Rows from block 2 of a small image classifier, named by matrix and row number. Rows with one number belong to one neuron. Each number is 128 + 24 x the weight over its row's rms, rounded and kept within 0 to 255. All counts start at 0. Numbers have three digits each.
Before each neuron's rows are labels from the 100 images, of 14976, where the neuron reaches its largest size: "responds to" is what is common among them; "colour at peak" is the nearest of a few named colours to the mean colour under the peak. Only what is clearly more common there than usual is listed. The data: scattered letters and digits in many colours. In brackets: how many of the 100.
# gate: MLP gate (model.blocks.2.mlp.gate.weight, 768x384), inputs 96-143
# fc1: MLP up (model.blocks.2.mlp.fc1.weight, 768x384), inputs 96-143
# fc2: MLP down (model.blocks.2.mlp.fc2.weight, 384x768, transposed), outputs 96-143

responds to: green (68); black (59)
colour at peak: white (52)
gate.6:130175119138122137160112123137135154154146140151112136172179127116123069143125149153142129125149161130149071142117124129114158091103152170120150
fc1.6:125164181129137128136151109123154129183141123152141102145166150104150125107136141088097173094127117127128116135150157134138099100125171090145105
fc2.6:098098084097107103094096159122097120121154129107139132145149133133097155151110101139115161170137119129169128154146122136106130112133115114144105

responds to: brown (70)
colour at peak: white (62)
gate.717:130116103132179113154117091133120115122126154072095118112156114139130139132182166174087168110134089120127155126109097140150101127125133129143136
fc1.717:116117140155120173116096125107070133072148125171115157170060160112103103133108122108150083142065144163087096157186137109098105177153091139090127
fc2.717:120113099146114187171081140132110108159146122111123111089114107113124137094132179156099131118136127125118126110134114126122105127126154100130119

responds to: brown (48); purple (43)
colour at peak: pink (45)
gate.429:109089127116129123127136112088128135135141147127133121079156120087116097097141086099116142169100111154145142147136129109110159112101099145117106
fc1.429:125140122157119158145150175132147166112116114101157117147127126095163121098141163128142131134132100134172117167080099123129105168150117128076092
fc2.429:173134082099090146118134124137136122112097139124119172127094125131130138124132125140075127152142126146106102145125074104153136110155144128151145

responds to: black (70)
colour at peak: pink (42)
gate.530:136123150101125159098131169138154132085148118100092088169139114104113096129183124099172123158118136113115089100148174116171120086104149139093114
fc1.530:111172199106154117135130154140161164090128125117128153150103102147138066156182175118153134102090154139126080144110115124153172125148122099112126
fc2.530:166145108170103146126136185122114139134156156138144079141130110133130109124097116126134098154126126118125110091114131130098147110134110073144113

responds to: white (88)
colour at peak: black (68)
gate.500:139141137143118163097163143113152095149100156112151100130159117103166132163162127097106135139120130132123136097112141092144160150165150100132113
fc1.500:158126149152141146089160136103116092140104167131142091121160142132178155188153127129110131138109142097115141109099142061157162164189150104114116
fc2.500:157108126111128144134107142165101129091144166143129114126141094129083128109117120140119148104088142152163097153148131116131123151143113141154144

responds to: purple (68)
colour at peak: pink (44)
gate.435:122127101154128168121111141136138117118118120122106110136115131122119152102109063129140134124142180124128141141101126123115132146139133106130133
fc1.435:125140117153103122093140121089102135124150118125152160156107090115135108119134131099123137125104134147131106149154148108156145121169093110103130
fc2.435:111080142144175155161077170111136111090110092112115139109104133136128128143091128146148142091073127144147088116130096112108146098125133144143147

responds to: green (64)
colour at peak: black (69)
gate.253:125139102141121172049126115148121132160139111116123130154104093122082179130108127140115108067125185109144093147089121140129138141105150142159122
fc1.253:097166145130134128103141122146108107122129132112104099122113144138129082154137109134139141145164105171097122135112120103115124144149117123100098
fc2.253:135129147111129114099118142154144126164104137119157153151121103161139184136158133095129130093185122157090178142133133100117119104110093154137142

responds to: white (75)
colour at peak: black (61)
gate.16:128106167128111098158132122127093157146111100134120145115156109090114149101123092177167154118097109101147130136117098158100102124107128141089114
fc1.16:084111157118130124161118105090086136154103112166117157130123150120147107141115083175163155121111134098172129110111129162117113148138123138110101
fc2.16:171156122091104123137125142100140132088158139107152142171142134100140130121132134115141088138169125119096155143175112106154152131123131106119105

responds to: black (76); brown (48); purple (40)
colour at peak: white (54)
gate.486:135127152088106107144165125152120118147172132087152120077138161152150145136162076153138186109116134139090135108118120187119104145158157162117125
fc1.486:156127138142163159136164150145133135111138122117130114147127131104129182094144102131086106140103119152091112099120097192079124145083121113144126
fc2.486:166144161139147088107113112101121152156169098131173071142131067110159142137094085114125146114110154114156130142105121137113130121126120122072133

responds to: orange (48)
colour at peak: black (88)
gate.280:102179165133105162111085151122162138090179122132159121125135109166124104103127138112110098130165137127092098128102161110140079146104135105112127
fc1.280:083116097127122135130136146107086131119114146092099106110141141100136163153114121124126164103104129132148109119150100176160129106145109147165133
fc2.280:114070118162106114095121159152112137145167123082113083132162070113123088155114136144146166103097076117110162151136114153127139115177147109145116

responds to: white (40)
colour at peak: black (61)
gate.331:125148166121093099153143111138107134158085118131129137113108132074101108094108124097163154138071106105143108137097109093128132102141109118148137
fc1.331:136132105165131119161136118129121127141083114115136152141100156093114120085126132104179146164093096106155126145135106098133137102137122157116160
fc2.331:086152119140136110135112096086149120142098122095125120153144136125128135160172121130141127126086134183139149123154146154182134123120128147126093

responds to: yellow (63); orange (55)
colour at peak: black (65)
gate.199:130158161171118123140102108129131170156117114132141125164142101087109143145167132117164103119125119179121105085143122108124119174092108112153115
fc1.199:109147135153118153129096101114092140143100098130150142163160086116125109134154133099143129135151149154112144085139102096135102161136111138158139
fc2.199:151109132103148133073134101115168109097120112102161148169135158165138186091141117140100145132133125136165137130136122085113162105147127139119095

responds to: teal (77); blue (56)
colour at peak: pink (41)
gate.694:129123112087082165136102117129143137155158154137115204134096114161114192150105120143133182150119108112139110136132125122118145106147098109129132
fc1.694:112138127159173130122108109156128133105152110132155168115092179141084137201115170129095143133152072125092132159088137154112184086157125147170123
fc2.694:140162103135123111156118120122113122119103119109132113148149150146166146115136131150150114163146137146108121085115111143098072134143112150142145

responds to: green (84); brown (56); black (47)
colour at peak: pink (43)
gate.73:135109104116147108113100135172120139123084083155100135124115154183116121137131134164179164133139149138098072133115124140101106132199146145143158
fc1.73:138119103154093122144168118102133122106157157133149126113131144092130155123103099123075152164140111150149130102141126092122167182104143131128116
fc2.73:134082127144152161107101139130132132123123167122121141181092108128136133145102122134124163135132091136150144085088143118117133113136145109120135

responds to: white (88)
colour at peak: black (64)
gate.747:117120115186104139133129106159109149141125133102115138110136113125140104178152109134174118076119122104093154088100170105102137126132139111144117
fc1.747:163133127097145119147096151109135125119143139111136118163112136149113123069143127097079163119165137164129120141151128170146122161153130155124120
fc2.747:117092119157112106138098111156157150134127152165109145109099140168115131153138135133146102123110169128148151139123164118111113144114080119058145

responds to: brown (40)
colour at peak: pink (43)
gate.681:144100125096164097158147121098131146111077128113125178128150095126154098127115156134144130151065165142163162128125104116155148124116125104118129
fc1.681:141080094096109091159150109114142120119116085147094145140127131112130129163126127157140107111114157125165133095194140148128145161117120093158156
fc2.681:127138170156128128126127164136162142129140151114117115120115120162111104171149140165139115176136173122127164149118161146147176155097160132118116

responds to: green (95)
colour at peak: pink (46)
gate.205:105134117105146166128118152137118117156143084171113097153084154112142095089159119190125142125117149103145149113132114133124119115154109154155137
fc1.205:113176092131165128123146126129171146099138062136138138139111133137151110149158118163103100139138127076132154108130155171113161147159136193163134
fc2.205:144125125159114159154152121070124126126137139120165146117120142129167104100117188153097142119140113123090118145173110123139108118139135145097138

responds to: orange (45)
colour at peak: black (72)
gate.653:123126145165152124089123106106107116117151140164156153182150081116157113149135135117162117123139135160130107109129123168143097155118144143121138
fc1.653:132112160117138131085151126140140126125087101100151131094141164157152151096132126122108110140125153115135102086137143144137150142131137142132125
fc2.653:166124146142131138162111097108136154133138191121140101122097124152105106126150120126131098138104166146156151138148140135142169102110080135160150

responds to: yellow (48); orange (44)
colour at peak: black (66)
gate.229:143149171152125106123097130122123093150146150177120091110090146155129141096151110195134115139101115148103109100131125142105105134128147162120054
fc1.229:132130153162149127140098142072145110120126113126125097163103165133112127117137129203156120130117138080136113112124074098119112147123139112144105
fc2.229:143163128132125095139124111131118179163113128087068114093107113126162144134109141153180150133138136125118149098143132110156131146138133100123119

responds to: red (76); orange (42)
colour at peak: black (60)
gate.741:183163085136127100069100140130149140121118134118107080156146144159140135152153062114140174147161144113171173128123155095110141091152097145099099
fc1.741:145106112156102133124128117126155128127109139127138168149110109135150134135141103151124113147099127134111182113152093124138158123141123180085111
fc2.741:153130111169113149161130088150149134123158106101124138134149094095152160137145135150148118116120133162147096113137108170168122115142051154168178

responds to: black (45)
colour at peak: white (61)
gate.523:128124112126113121140125124141129111154150078175142103141142123108101105118137101131149104154136123126117130083131119116127161140119172140151127
fc1.523:112142137128138148095139112123119133125083138139122186097111116147145130123159147120151139104089203086101117126116117132131124150097106097164181
fc2.523:165160138106148133110089157115145126124136113106171127132086103149141090128107134140140118128137126168160151095119123133100137167136190179111124

responds to: black (79)
colour at peak: white (67)
gate.570:086127100162103111094135126148113168084129116129123158191108161119138127129142110127101147146104109136129116170106132147130136144117127171145101
fc1.570:121127137130147144157121087113094082118133176134137125140165141128089155113135122124110125115132146133154135095169136139151142101130145111076174
fc2.570:143101103168148111098127131141140119116134143093096146122114102121115106164108120202138165147131115150101075123091127132110105151127144106085143

responds to: brown (75)
colour at peak: pink (41)
gate.22:152141149134128130152130160083161120119092115121126133135121133113141095135110148102091099139189171111121144156123108136149124121131105116130104
fc1.22:130133153124162114141110122122158135125118115087104150074143149138130112118127160096095101129195142121154177122091114132153122103120115167136115
fc2.22:171126110092110124164109117163109168120157120114113149133093150134079144124152120128107122130146138154120148155105176106127125166127127155148133

responds to: purple (80)
colour at peak: pink (57)
gate.618:095101079137138124139165097149151114132199115116101106123156143090132125095120129116118113140122132138099103162109160100185139107143105144129129
fc1.618:108119118135179126138128099125127150107113126095092168085143105150130178182133121133106216123101124174134102108107122117112126136149119102138116
fc2.618:088135113153163120141098148180174119126104128136110125108123124150119158111111070095167075115128153106071127167130127103129097073106134127087096

responds to: orange (50)
colour at peak: black (62)
gate.756:150100140128160088177130094129146154140156131095137172129153085163142108185121122079118134111153080104092117136137100082114083121096178152088175
fc1.756:105139155184132086123090123139115116129144133086150124113163151126119099167105146107147145096157155136127127148154144101110106128095156102134130
fc2.756:113162145091127122134125118133138150063099117175115151131127128120125159118115122122148083163146095150142111113127133145124150145110103141136136

responds to: black (65)
colour at peak: pink (50)
gate.685:134164150163113148161097147146136114138134143079151150116132141132150162076147117091100115134154122143135134094109132152112114115162116153141111
fc1.685:114161147142141119157102157155132095140135124075145150120126117166147151106161125105140116117156133148111135118096137179121103130151107153130108
fc2.685:119104132124100106151145113142123164100117141141131112197128151094147105162150117091144140121136144101136139125116109083123140143152119148078106

responds to: black (64)
colour at peak: pink (46)
gate.634:117101114134130089111136139114146155134137102142136114191128122140102089130142119118071135163109130128126173122140124130110117144116165143131159
fc1.634:101114126166089113102085122112161108184129102136123141143131122148158126139137170156087148141134154081117127149102152116095123128155145140157081
fc2.634:103115134128120137158122135131112125123133135093178162154143085119166092073095066145105112115111116131125139151137100129099145113105156116122134

responds to: red (66); brown (45)
colour at peak: pink (44)
gate.473:118132104102114117141120148141107121164110113117130100107116130138106122142107147200109131089101149130062146116108120092120159070143136148142134
fc1.473:124151103105133136106133156152128111155105061084104109110102156149177128135126157148109094090127139134123131115118123104113127121135191133124127
fc2.473:144151115155171095147147124149101172073160077146119148102187134146176124118188130147121122154139099147099144139108128165115137159136106121103111

responds to: orange (64)
colour at peak: black (62)
gate.715:135113147146096129132181140104088108176115132148103117163129089121143156114146080133130095170167099114123107165137108125139093155153147140121117
fc1.715:139138156160121112101091098109104132159108110127101097152159104167104113116126123148118126126112106120140134148153084126140059128155131143124150
fc2.715:125147102118141123108122107130079120133127155131138141159166148119176138105153119088116124104142099093111115121086151144142128143088165136098104

responds to: yellow (58); orange (43)
colour at peak: brown (31)
gate.365:134154120153143139135130120101157135106092164134127160161132116117114150118121106128103157115057095164141102118104127110129115127137180138122078
fc1.365:126144139122140128099117132119133140128104130137125128146125147170149175141120086135126145125064096131153116140115154091128152145144124114133111
fc2.365:169138163123171128104120112151118134140166112096125146116148146107127125158107143142107104150143145146088100128156117113097114144106135111141128

responds to: blue (44)
colour at peak: white (58)
gate.541:145085111150116119131129119132118097145064110109127136111130113135150095114106151164157130158116121176110112112147119115126116099102114129124122
fc1.541:100148123134119126144100096147141083107077132125137147108105082121110123129164135167112099149144164161121148153145145156103154132087133083124125
fc2.541:124166140101131182130099125117127107121098145125120141070160124167098144131127095124099107139106149187148114146133089100119094141189102122121130

responds to: white (52)
colour at peak: black (64)
gate.37:146134127131086100115153159096176138075151129143105111119130135157135142133123093140129128148153127049071142112107178149115141150117137140111157
fc1.37:133104152153118121158145154168165137117131109129155119111138143136077127121081141119156168157135134097094090100101132123088124138077144157093173
fc2.37:103170090150148140133117080150154131119121117140125127163107111162146111139162106115122116091096111122139130121084134155124119138140108130125119

responds to: pink (40)
colour at peak: black (61)
gate.754:115102151127113152096113111130136138117123135143124122077139126154147135101142113113130132133140117118117084156085149159148142150128117120136177
fc1.754:135126171086097148127100135138125140144111126117144123109134092128114149118165147093123150113098122148128128167121185145153143106155126111093111
fc2.754:113145164146139122155149112129102106142166123147121152101120147130127141159136107122098095164159142123100165104136085077095142150096142147097114

responds to: white (81)
colour at peak: black (64)
gate.454:136129095126104141138155166132125088141125096143171103100089160120093123093137148133179147139147137090168139120141127082159135152107120095146106
fc1.454:114111134150158118076125106117147164082158180114098127168127100131171119188169148141108104114086103132130099118095103163075172104135135166104156
fc2.454:135124097131132147131143131101121147103118145105149154093136187171135103116106141166119131140135127134129114118107109088132088153125130134170124

responds to: green (65)
colour at peak: black (70)
gate.401:158128132116182122138155099102101140108129118165125162103152121115154134129110088124119132122089129090146130101141131136153121126111099145144112
fc1.401:144154158153117126131163153110131117146164150095139097182131159136131124104136166138143116133132073142149107157114094104102109138128153119088153
fc2.401:136156134094131114145118113133146115129117108121140136076103167102104146142065114115137093118079113143160128129136136205136142124128124108129106

responds to: black (75); brown (53)
colour at peak: pink (48)
gate.143:124144098169124116122169144143115188116148141138135141129152146132121158113149112112177124114133079114104145097118085136130079154109134100140138
fc1.143:165100151125140149107118103121112150121103138188106143120116168115138109099104116149125119135129126183121189125173145167137126157127114087091148
fc2.143:139109137149142163149152101159079089111143139079054104123123165139139117134108122134134130125136159127107135123113154146120110130123158093144085

responds to: pink (40)
colour at peak: black (66)
gate.63:134075117084148097135111163128117135139128101117108121143104091092144094169100121151138118118105156107102163114163140118110128144132144147115129
fc1.63:096161138170118101137128090162182117108134172116127115137116143141135132143126165098150160123152129119132098128158129107142114103128118124110144
fc2.63:104083098114176148134096134079128174131167117087123115135131138158158160103105138131071128112124095114058106118171108142132101143147176141160132

responds to: black (47); blue (42)
colour at peak: pink (41)
gate.86:141123102137103149121141146093088083121074105115134133147121140172109138135132130115131140116129080159132110138183104157149127095132139143164119
fc1.86:131141152104146094133116099133134154114176153116086141117146112078089141137120111153166118138126184067102123134091140109097142119101146107090118
fc2.86:107152109136073121120155145115116107116127101092135193123134115147106162111079130142138110100093107113097138137159108124149105082162112124126194

responds to: yellow (71); orange (47)
colour at peak: black (69)
gate.93:133178108138151123157105104128100119101099097123167144151141106130111137128130091138183123091123096150143119124132161152106157083148122152105115
fc1.93:108104161128106144098133123132179134120156134099102102150147169144165103174118144099121104125131140109129085159137098094130090184086156146112108
fc2.93:111137139153144089111126162146130086143119066098170136143142135168111130143122106099136107111158119113158123119132084121159158139119117092086132

responds to: pink (41)
colour at peak: black (73)
gate.62:177094083096163120150143093143136148121131092124107105148103103129148122082155157145125110090088145143096126114106145095120125094146135168134134
fc1.62:141118091136101134136151155103117121123147152086140124124138119119125121141140140149107133125109126106162161141119157124155121148079171120110146
fc2.62:118107164116151111120099117133112101081078118151140152170122135156143143141162164137114177134156160086135101078105135188095177104156132153118144

responds to: black (47); blue (47); purple (45)
colour at peak: white (54)
gate.137:154128162099145142116129134110102088172128083093150105111149147126182114096188079145134109150147086131134126128108120114147137136124105133135161
fc1.137:141100119130096108173112109113130127126096121173091173162122128103085126163107165116143139119102124126173135134140133166111135172114150107102103
fc2.137:130146160080132102111131149127116127114111126106119165126128121168106113101097124145139094082134172117162116115119136154133119091105096136186130

responds to: brown (61); black (44)
colour at peak: white (52); pink (42)
gate.670:138082134173102100168127142122117133151133160071138168131104120095132127130147102139118117110120138080153184126114076109138125136177126171157196
fc1.670:146152141131161111115134135088142120159092128121130157145126097141149137099141103143129108132136101109136105099109118115192153134141190156143153
fc2.670:130126171116105149105108112151094120117148133107119115167122110171138100158145148141120110152147098098136129150211115129076118120117133129161117

responds to: red (74)
colour at peak: black (66)
gate.276:135146083152110092113119132152129148164158122091163115097091151129081165128142124187112139132090111101171117125082158177096114093114093157145118
fc1.276:113076152130123128131119106136209121127084138177110102186133108134165094110149154117137075122177138116121082122119130158130149131121160126099117
fc2.276:121150128117129098138124072160111146111143059139178113135134149165153113101146132124138136079128125133114087139146129124109130130098129119140076

responds to: pink (49)
colour at peak: black (67)
gate.50:121119095095125125085061173156145119114069157162104136123098171100138139166111126150114153140154118137112119131108147159087123157127162147151137
fc1.50:106084090136139118137122150108097173101112120136129091130122115100099109151142098153144130153109126129138128163125166168126126105098142080110135
fc2.50:164144165130115129109163094164164127099153111132098176135169137148116115116145162104144131131137111126165130104134135109159114129163103132124116

responds to: red (67)
colour at peak: black (70)
gate.647:141162137117148148135130117121118115129118118123103102139130145134110162157137116133134094127094119158138129096098157129111097121152109101067061
fc1.647:090131177158121138100126134152137132122118179156104094133105149141139126122173183140153088149092113149136122115125125145130103173143087137061087
fc2.647:097147170123152149166131119110107131091155137123122150135117071121168101131148120158129141095151142153159147139107132114131104106120143159113123

responds to: white (97)
colour at peak: black (75)
gate.46:120154121148085171124104174135104135105123087127120156150179131116125114180130095120111115114139145128137104092144136123140138156119119123111162
fc1.46:099112134147176087120128095112114115116163164105164138131130135138151128119079166115111166089127149156132131151117131144087152116132108106116119
fc2.46:088135105132132128139130147121167149149122119109096137141155116128155116126155116152159141118131127100100077170123127109142137129153126131121128

responds to: pink (43); white (41)
colour at peak: black (62)
gate.406:135142146116094157119137113091091172107100152174148145097116124107101067158130115108126100178124167085124150128116127106129093098125105125118167
fc1.406:140150120102114115145124159108107126095137129096131144143143153090178068142153135166123091125113078150122163109145120100112154143119130101108150
fc2.406:135110149144136148140154140121112106117176112126125095074116137126096101080127148125089136082123070125157091138110120106143140162156146120165140

responds to: yellow (41)
colour at peak: black (66)
gate.357:132191139131152137125149161141089171117164088127088143159115131095138149141125147142127144161098123104104112131106149123107127139115125134101173
fc1.357:153072130133106128119146103131120108148080135105118142096127111138126138156169123128129127109177147141124105128117131122142115133153116145143089
fc2.357:150136122103133145107114126111167089152139119129121126160099143104126127186128113135151120108092106083086143092137127087103125159147105173092106

responds to: white (68)
colour at peak: black (67)
gate.51:118101108111115106141114123146129106067134182167111152142139122118129111130119158099128105110147093140121124157134111112157105137128139139115102
fc1.51:113105098150124116136086119137105094064132177119108152167128123155125121082130168072131130099154110158141138167086103114150134108118108148098111
fc2.51:098110102146155142093167082116135148153101090170141125127120113098159107140158104116110139117156088113155122128133112132119115101092108106152111

responds to: brown (57); black (56)
colour at peak: white (67)
gate.700:101144081119127127139138148107117101116112134125076122098140166082168096157125101135094144122124079132127128116108142090134120142131124148136121
fc1.700:106160144101114112138143137161117144069139106143111138141111094152144146112163131136105103132133142106128120143112103130150115124073154101147157
fc2.700:138180123158153131122110137090132122129096110112154140192119122169118141125153121083118106138112141133130062111114171086153123123144115104094189

responds to: orange (46)
colour at peak: black (61)
gate.396:120091132121153151167148123129162090147129146110153134161127138150134171115158099091122122099103156105105150116149064116149125150069178179172201
fc1.396:135124112119147106106158129106065133148115145135085128108136119115164061106109123102107119150126145155149113151083139111111140133150117107090084
fc2.396:130132139114117129160098161116119102170136092174098135119124171166112097114124119157136141145121184103083140164126124076115136109146106111131137

responds to: blue (42)
colour at peak: pink (45)
gate.759:136117131112095135111127145082161111132120178157147152128128148146168136136139132134139116160148138110105139143123115116158142162167180159135142
fc1.759:120092155114123128078111117099146119164147043157107099104159107130117125112105120143111128125145122100143091144120105139128148154182125131102121
fc2.759:140127166122160075138166125148158125133099080139088140126139087151126116119134120093129117092112143124126090121141117139131124133127145135139130